A small image embedding model, trained from scratch.
Model: 5.31M parameters, arch swin, norm layernorm, activation gelu, patch size [4, 4], depths [3, 6, 6], widths [64, 128, 256].
Training: muon at rate 0.0016, 6900 steps, batches of 128, held-out accuracy 99%.
Rows from block 11 of a small image embedding model, named by matrix and row number. Rows with one number belong to one neuron. Each number is 50 + 12 x the weight over its row's rms, rounded and kept within 0 to 99. All counts start at 0.
After each neuron's rows are labels from the 100 images, of 14976, where the neuron reaches its highest value: "top examples" is what is common among them; "patch colour" is the nearest of a few named colours to the mean colour under the peak. Only what is clearly more common there than usual is listed. The data: drawn small creatures on textured ground.
# fc1: MLP up (model.blocks.11.mlp.fc1.weight, 768x256), inputs 148-184
# fc2: MLP down (model.blocks.11.mlp.fc2.weight, 256x768, transposed), outputs 148-184

fc1.575:44 49 62 51 52 42 49 54 52 53 55 56 59 37 41 56 63 50 49 83 47 32 44 57 65 66 60 45 74 50 16 63 62 44 57 52 63
fc2.575:37 51 62 63 56 32 42 53 23 52 48 35 53 46 53 37 56 53 49 47 55 72 43 50 45 44 39 39 32 59 80 35 35 50 41 64 45
top examples: snail; grey
patch colour: brown

fc1.551:50 46 31 39 54 55 58 32 67 50 63 51 87 43 34 42 53 49 32 50 49 34 32 45 62 67 49 29 62 39 51 49 76 38 46 46 72
fc2.551:40 34 35 61 40 40 61 58 46 59 41 37 88 38 63 57 31 54 37 71 40 57 52 50 43 63 47 66 58 71 50 40 58 37 46 40 52
top examples: beetle
patch colour: grey

fc1.170:39 43 37 69 46 41 44 48 23 39 37 72 19 38 59 49 68 53 45 46 30 42 39 32 69 63 66 54 38 49 61 33 30 71 56 36 50
fc2.170:79 47 32 47 37 46 48 64 62 55 60 53 47 49 46 50 55 70 31 37 73 36 51 58 36 54 73 20 62 60 57 65 21 25 58 55 62
top examples: snake
patch colour: pink

fc1.761:55 49 43 52 46 68 40 47 42 38 55 45 55 53 43 66 69 59 72 45 57 63 45 44 72 53 42 49 52 46 57 66 72 34 78 53 68
fc2.761:60 47 64 53 45 45 52 55 64 56 42 43 46 51 47 69 33 45 55 58 56 30 40 50 74 70 60 55 57 73 58 61 38 48 40 33 55
top examples: beetle
patch colour: brown

fc1.116:65 45 55 56 51 65 37 38 44 64 53 27 53 56 58 45 51 26 54 37 64 36 66 35 42 31 66 54 66 54 63 71 61 58 69 52 71
fc2.116:32 33 74 46 49 44 70 48 75 59 40 71 51 57 50 58 65 45 60 44 39 53 27 44 48 49 43 33 34 38 62 33 55 47 47 30 20
top examples: turtle
patch colour: grey

fc1.477:65 33 58 47 47 57 46 48 38 70 58 43 41 41 57 58 39 75 55 64 66 47 43 26 49 65 40 41 46 56 57 55 34 46 50 41 50
fc2.477:63 44 40 52 69 55 31 53 42 44 60 57 50 60 32 27 52 54 35 50 29 33 55 59 47 48 59 50 55 31 55 51 44 36 72 56 47
top examples: beetle; red
patch colour: grey

fc1.100:43 41 37 46 48 71 68 69 42 51 63 44 62 49 58 43 53 47 57 64 50 58 36 55 63 63 51 56 28 42 39 63 56 68 53 41 51
fc2.100:49 81 38 49 31 32 43 49 36 62 61 53 44 53 45 32 42 68 41 32 39 44 62 66 36 56 66 52 62 33 57 42 30 58 50 55 47
top examples: snake
patch colour: brown

fc1.466:64 29 57 70 50 44 47 36 56 56 54 70 42 44 49 48 62 46 45 44 62 56 36 45 33 47 33 39 60 67 48 23 53 60 50 48 36
fc2.466:22 39 76 58 48 43 71 45 39 41 53 43 47 48 63 50 53 40 56 62 44 60 54 37 51 56 60 59 58 46 55 76 10 55 55 42 42
top examples: snail
patch colour: grey

fc1.535:55 57 59 69 55 28 51 65 75 46 56 36 54 60 61 43 43 30 50 63 37 59 66 37 44 46 35 72 50 51 35 50 53 43 44 42 38
fc2.535:38 32 39 62 36 44 42 27 65 65 37 42 34 58 46 57 52 57 72 38 55 43 47 53 52 65 57 53 44 42 70 41 52 46 65 44 62
top examples: beetle; large
patch colour: brown

fc1.95:52 21 45 53 34 46 53 40 34 66 58 37 40 55 40 43 41 57 45 61 48 47 47 47 47 49 45 46 33 59 47 59 49 30 53 57 30
fc2.95:49 29 68 37 42 50 55 45 53 61 60 55 25 22 36 36 45 61 22 74 36 54 53 56 55 57 55 38 58 39 63 49 64 52 64 61 48
top examples: turtle
patch colour: grey

fc1.29:52 59 48 46 45 39 66 41 34 62 49 64 59 78 36 66 59 43 48 56 65 46 46 19 65 45 47 46 54 33 52 71 77 34 76 52 50
fc2.29:53 70 63 40 59 69 41 58 57 48 62 62 33 38 45 55 41 32 64 56 54 52 41 21 50 42 52 35 28 50 45 53 73 45 35 38 31
top examples: turtle
patch colour: grey

fc1.346:55 69 43 48 69 31 43 44 33 51 74 63 68 50 40 44 49 57 48 39 55 41 31 56 55 52 61 49 45 49 64 33 59 43 42 67 46
fc2.346:46 43 61 52 76 24 60 26 47 28 45 60 23 30 45 51 57 52 45 40 46 43 23 66 64 29 44 47 55 49 60 57 44 61 63 68 44
top examples: spider; snake
patch colour: grey

fc1.515:45 56 42 63 48 55 61 70 59 47 62 33 34 38 49 52 63 47 36 45 23 75 42 52 34 45 45 38 17 60 51 62 63 56 49 47 50
fc2.515:46 44 58 46 36 38 49 48 47 51 61 59 58 30 54 37 62 33 45 66 67 54 65 47 58 39 51 37 50 64 27 57 56 53 27 55 41
top examples: turtle; white
patch colour: grey

fc1.400:48 48 57 62 31 44 52 66 45 63 53 83 57 58 48 54 69 63 50 45 39 48 34 44 47 41 39 51 34 56 38 39 34 37 54 49 29
fc2.400:57 66 64 57 57 57 50 42 62 39 51 28 33 49 42 34 49 67 43 65 63 46 42 41 64 48 52 33 61 62 58 46 56 70 25 39 68
top examples: turtle; large
patch colour: brown

fc1.120:28 39 43 56 45 36 58 38 54 65 29 46 42 43 45 48 37 57 34 54 21 66 57 65 60 54 48 43 40 58 62 41 50 50 38 44 61
fc2.120:50 43 48 37 19 67 15 53 42 58 56 58 46 43 70 52 54 49 60 66 62 50 53 67 55 39 70 40 48 74 54 56 59 57 50 57 48
top examples: snail
patch colour: grey

fc1.198:56 53 53 47 34 51 47 61 38 57 39 26 41 55 57 49 58 55 63 68 59 54 26 48 59 39 49 40 42 59 37 48 52 55 74 43 55
fc2.198:48 78 22 45 58 70 71 51 44 46 63 71 46 64 49 54 53 51 56 32 43 37 67 40 61 47 56 41 41 24 45 59 47 73 46 53 64
top examples: turtle; large
patch colour: grey

fc1.324:37 58 25 60 45 35 46 40 44 70 43 69 41 49 45 58 79 42 39 62 43 55 30 40 52 61 44 32 34 48 54 74 58 50 41 33 59
fc2.324:47 42 60 74 45 51 66 64 45 70 74 40 57 69 45 49 41 56 37 41 50 31 77 37 31 36 37 56 78 43 35 56 50 50 48 59 47
top examples: beetle; red
patch colour: grey

fc1.637:64 33 42 64 52 15 53 40 46 39 57 54 56 36 45 48 56 39 33 61 41 34 25 54 46 49 56 74 26 54 36 30 51 66 48 62 50
fc2.637:54 51 31 62 49 65 45 57 54 43 47 51 67 77 64 50 49 51 23 34 47 30 56 50 66 46 71 54 53 39 40 50 31 35 62 71 63
top examples: spider
patch colour: grey

fc1.504:42 41 69 60 62 27 46 70 67 67 58 45 48 41 51 52 62 50 50 55 35 52 35 34 76 34 53 30 56 30 62 45 72 56 27 44 42
fc2.504:54 60 52 42 43 37 63 50 57 47 42 30 54 55 50 59 46 47 54 50 48 47 44 52 39 89 60 60 37 59 84 45 35 46 72 42 41
top examples: snake
patch colour: grey

fc1.251:76 51 58 54 59 29 72 54 30 58 46 40 43 74 46 40 73 55 48 61 40 70 38 55 64 42 45 41 44 62 34 28 49 54 51 49 61
fc2.251:67 53 41 49 38 68 34 66 57 47 57 67 57 29 63 58 58 64 48 49 59 72 51 63 59 37 45 27 29 73 58 41 43 51 47 44 50
top examples: snail
patch colour: black

fc1.709:46 38 42 53 71 48 63 58 67 42 62 49 61 48 13 43 66 45 53 20 58 34 43 44 68 47 52 65 37 40 47 66 71 73 31 35 68
fc2.709:65 58 42 65 49 39 38 52 35 48 34 40 42 35 55 59 35 60 36 44 56 34 29 54 56 46 59 47 61 38 56 57 88 32 59 64 61
top examples: snake; spider
patch colour: grey

fc1.378:56 59 56 55 45 53 37 49 47 57 75 36 51 28 68 59 42 31 55 43 30 37 54 39 56 34 36 62 32 29 43 40 55 26 68 51 62
fc2.378:57 34 53 35 47 49 43 37 38 23 55 49 53 53 49 48 43 55 64 54 51 48 64 44 40 38 69 60 44 47 43 65 43 46 38 63 62
top examples: beetle
patch colour: brown

fc1.552:32 59 47 57 46 40 41 46 22 44 42 63 59 43 64 28 50 76 34 20 24 68 51 23 48 46 32 28 31 34 57 48 52 38 69 55 54
fc2.552:52 45 52 51 69 48 76 64 61 72 63 39 43 54 53 56 53 46 52 46 39 34 26 65 66 46 51 58 36 52 49 35 48 61 42 54 43
top examples: snake
patch colour: white

fc1.207:54 59 51 45 47 33 38 49 39 61 43 57 34 45 31 57 71 49 73 53 57 61 54 56 58 26 58 61 53 61 64 87 52 52 48 40 56
fc2.207:47 41 62 54 63 39 59 45 50 66 70 41 52 54 56 75 44 57 46 33 60 52 34 35 64 60 62 40 49 56 56 47 58 62 57 56 65
top examples: snake
patch colour: grey

fc1.82:34 34 49 56 52 47 46 61 53 49 59 65 70 52 41 37 64 44 44 49 52 59 36 52 74 26 75 30 49 49 47 76 68 58 40 54 53
fc2.82:79 39 41 43 62 43 50 54 68 51 39 45 74 43 71 44 22 48 46 44 62 37 40 44 40 62 64 47 41 40 48 67 54 28 51 47 32
top examples: snake
patch colour: brown

fc1.19:58 54 48 63 45 41 49 59 48 53 64 58 64 18 50 52 54 65 47 54 21 50 44 38 56 51 25 52 60 51 70 47 70 39 57 59 40
fc2.19:66 16 46 61 40 52 46 59 56 62 38 65 53 64 53 70 36 63 47 52 47 54 58 68 49 71 44 62 49 49 35 37 64 42 42 39 43
top examples: beetle; large
patch colour: grey

fc1.532:57 52 78 43 44 41 59 66 55 50 50 75 61 40 44 37 47 38 55 48 49 41 41 53 81 42 26 33 31 39 52 34 57 51 36 39 28
fc2.532:38 70 49 64 40 54 42 46 22 68 45 53 50 63 47 44 48 64 60 37 58 59 55 47 46 58 39 64 33 52 52 59 57 43 32 50 68
top examples: turtle; large
patch colour: brown